config.yaml
arch: "unet"
model: "image super-resolution model"
dataset: "simulated grey scan slices of phantoms with and without marks"
train_examples: 61250
image_size: 40
crop_scale_min: 1
horizontal_flip: false
translate: 0.12
color_jitter: 0.2
task: "super_resolution"
loss: "l1"
scale: 2
norm: "layernorm"
hidden_act: "elu"
widths: [96, 192, 192]
blocks_per_level: 2
block: "basic"
attention: false
upsampling: "nearest_conv"
init: "xavier_uniform"
residual_init: "none"
optimizer: "normuon"
muon_scale: "original"
learning_rate: 0.0098
momentum: 0.95
nesterov: true
orthogonalizer: "newton_schulz_5"
adamw_lr_other_params: 0.0011
ema_decay: 0.99
max_steps: 5500
batch_size: 48
epochs: 4.3
lr_schedule: "constant"
warmup_steps: 270
weight_decay: 0.0
adamw_weight_decay_other_params: 0.05
Rows from block 5 of a small image super-resolution model, named by matrix and row number. Rows with one number belong to one channel. Each number is 128 + 24 x the weight over its row's rms, rounded and kept within 0 to 255. All counts start at 0.
After each channel's rows are labels from the 100 images, of 14976, where the channel reaches its highest value: "colour at peak" is the nearest of a few named colours to the mean colour under the peak. Only what is clearly more common there than usual is listed. The data: simulated grey scan slices of phantoms with and without marks.
# convs0: first 3x3 conv (model.mid.1.convs.0.weight, 192x192x3x3, each kernel summed), inputs 64-127
# convs1: second 3x3 conv (model.mid.1.convs.1.weight, 192x192x3x3, transposed, each kernel summed), outputs 64-127

convs0.72 [213 128 113 153 119 161 109 109 149 158 130 145  87 122 139  93 108 115 150 149 121 134 108 110 130 121 124 107 142 146 201 136 133 164 155 127  90 195 121 148 132  74 113 120 147 157 112 152 117 138 122 130 122 141 112 117 128 121 126 119 149 149 111  88]
convs1.72 [104 121 126  99 155  97  96 151 122 106 169 137 145 148 110 116 130 140 121 105 143 128 156 121 106 177 149 113 157  85 126  79 136  90 161 133 157  73 147  87  97 156  68 145 110  94 148 122 148 146 160 137 156 113 138 110 151 137 161 146 129  82 138 136]
colour at peak: white

convs0.160 [121 124 128 127 161  90 100 119  96 120 195 133 137 162 146 130 156 118 100 129 128  87  98 133 112 130 165  91 112 123  89 131  98 155 131 114 161 138 132 149 133 107 142 170 114 117 114 151  86 115 104 147 133 108 106 141 121 129 128 117 108  88 149 131]
convs1.160 [173 101 133 110 129 151 128 114 193 103 107 150 113 124 118 128 134  82 142  88 122 139 178  96 120 178 138 149 108 125 118 104 125 132 109 115 117 148 125 128 111 129 110 112 127 121 122 120 188 122 136 180 148 134 136 123 166 152 114 128  90 147 153 127]
colour at peak: white

convs0.153 [124 171 119 165 137 124 139 117  55  99 141 134 104  84 132 137 118  90 105 119 155 149  85 105 134 181 112 141 142 129 143 149 140 104 147 123 149 118 177 136  90 181  91  89 113  77 104 145  99 141 132 141 138 142 153 119 102 110 106 156  94 157 118 151]
convs1.153 [130 127 179 118 178 120 157 159 118 125 153 128 141 110 124 123 105 148 143 127  97 130 162 145 120 129 102 111  76 124 140 145 103 137 153 167  95 127 108 122 141  87 146 176 106 162 138 133 141 162 123 105 116 149  95 133 117 138 138 106 170 103 178  99]
colour at peak: white

convs0.55 [128 152 103  95  95  92 112 106 114 134 137 116 144  98 135 118 112 121 126 189 124 138 119 169 139  98  68 109 130 113 158 108 146 118 145 122 148 158 131 132 127 115 124 111 106 160 175 180 159 147 128 109 177 145 138 148 166 101 153 134 142 130 124  79]
convs1.55 [116 123 116 122 131 142 133 144 108 163 118 124 151 164 132 122 148 143  88  66 105 114  96 100 132 126 154 126 138 141 127 111 121 105 152 111 154 114 125 128 131 110  72 128 131 126 102  73 127 146 100 116 108 132 164 131 100 127 106 102  95 132 117 158]
colour at peak: white

convs0.63 [135 129 123 128 124 130  98 128 158 167 118 131 164 111 100 111 118 133 153 108 127  90 104 144 132 141 163 149 129 125 105 144 166 168 162 136 123  75 123 164 124 151 174 170 112  72 151 127 121 119 130 172 107 139 112 143 133 111 123 146 116 116 135 136]
convs1.63 [109 113 104 139 163  95 176  99 127 138 142  91  99 160 137 132 149 129 128 135 113 108 154 112 128 120 118  98 154 109 101 128  93 125 100 147 128 150 129 131  95  90 103 116 121 175 108 137 107 128  88 121 125 122  97 100 158 117 122 121 117 152 158 125]
colour at peak: black

convs0.28 [150  99 105 123 108 106 119 110 138 152  97 148 173 118 143 155 144 132 136 159 162 128 135 131 152 111  99 104 112 130 138 105 101 118 189 111 140 120 126 136 209 102 128 194 123 165  91 126 111 156 137 152 103 136 125 164 172 104 101 181  85 123  91  87]
convs1.28 [142 115 175 115 135 134 145  74 128  90 141 141 108 158 105  97 136 118 156 133 115 110 135 159  94 121 155 127 119 108 147 167 149 105  98 149  95 144 180 176  79 156 172  74 139 110 129 158 116 114 135 123 141 147 120  82  92 164 134 112 140 140 129 135]
colour at peak: black

convs0.167 [118 163 130 119 170 147 126  93 110 123 168 117  94 122 136 145 125 113 138 138  92 149  89 112 121 142 150  78 125 116 102 129 130 112 164 150 101 160 156 139 103 118 143 120 148 159 144 105 132 121 114 124 140 130 130 150 109 121 142 131 110 100 122 141]
convs1.167 [145 144 103 123 160 150 164 148 154 132  85 152 158 115  84 134 101 122 124 134 149 130 135 152 133 141 135 154 134 121 135 122 142 152 143  80 204 132 108 132 127 128 133 143 125 127 147  93 140 122 174 149 139 118 108 140 152 162  94 162 133 124 116 125]
colour at peak: white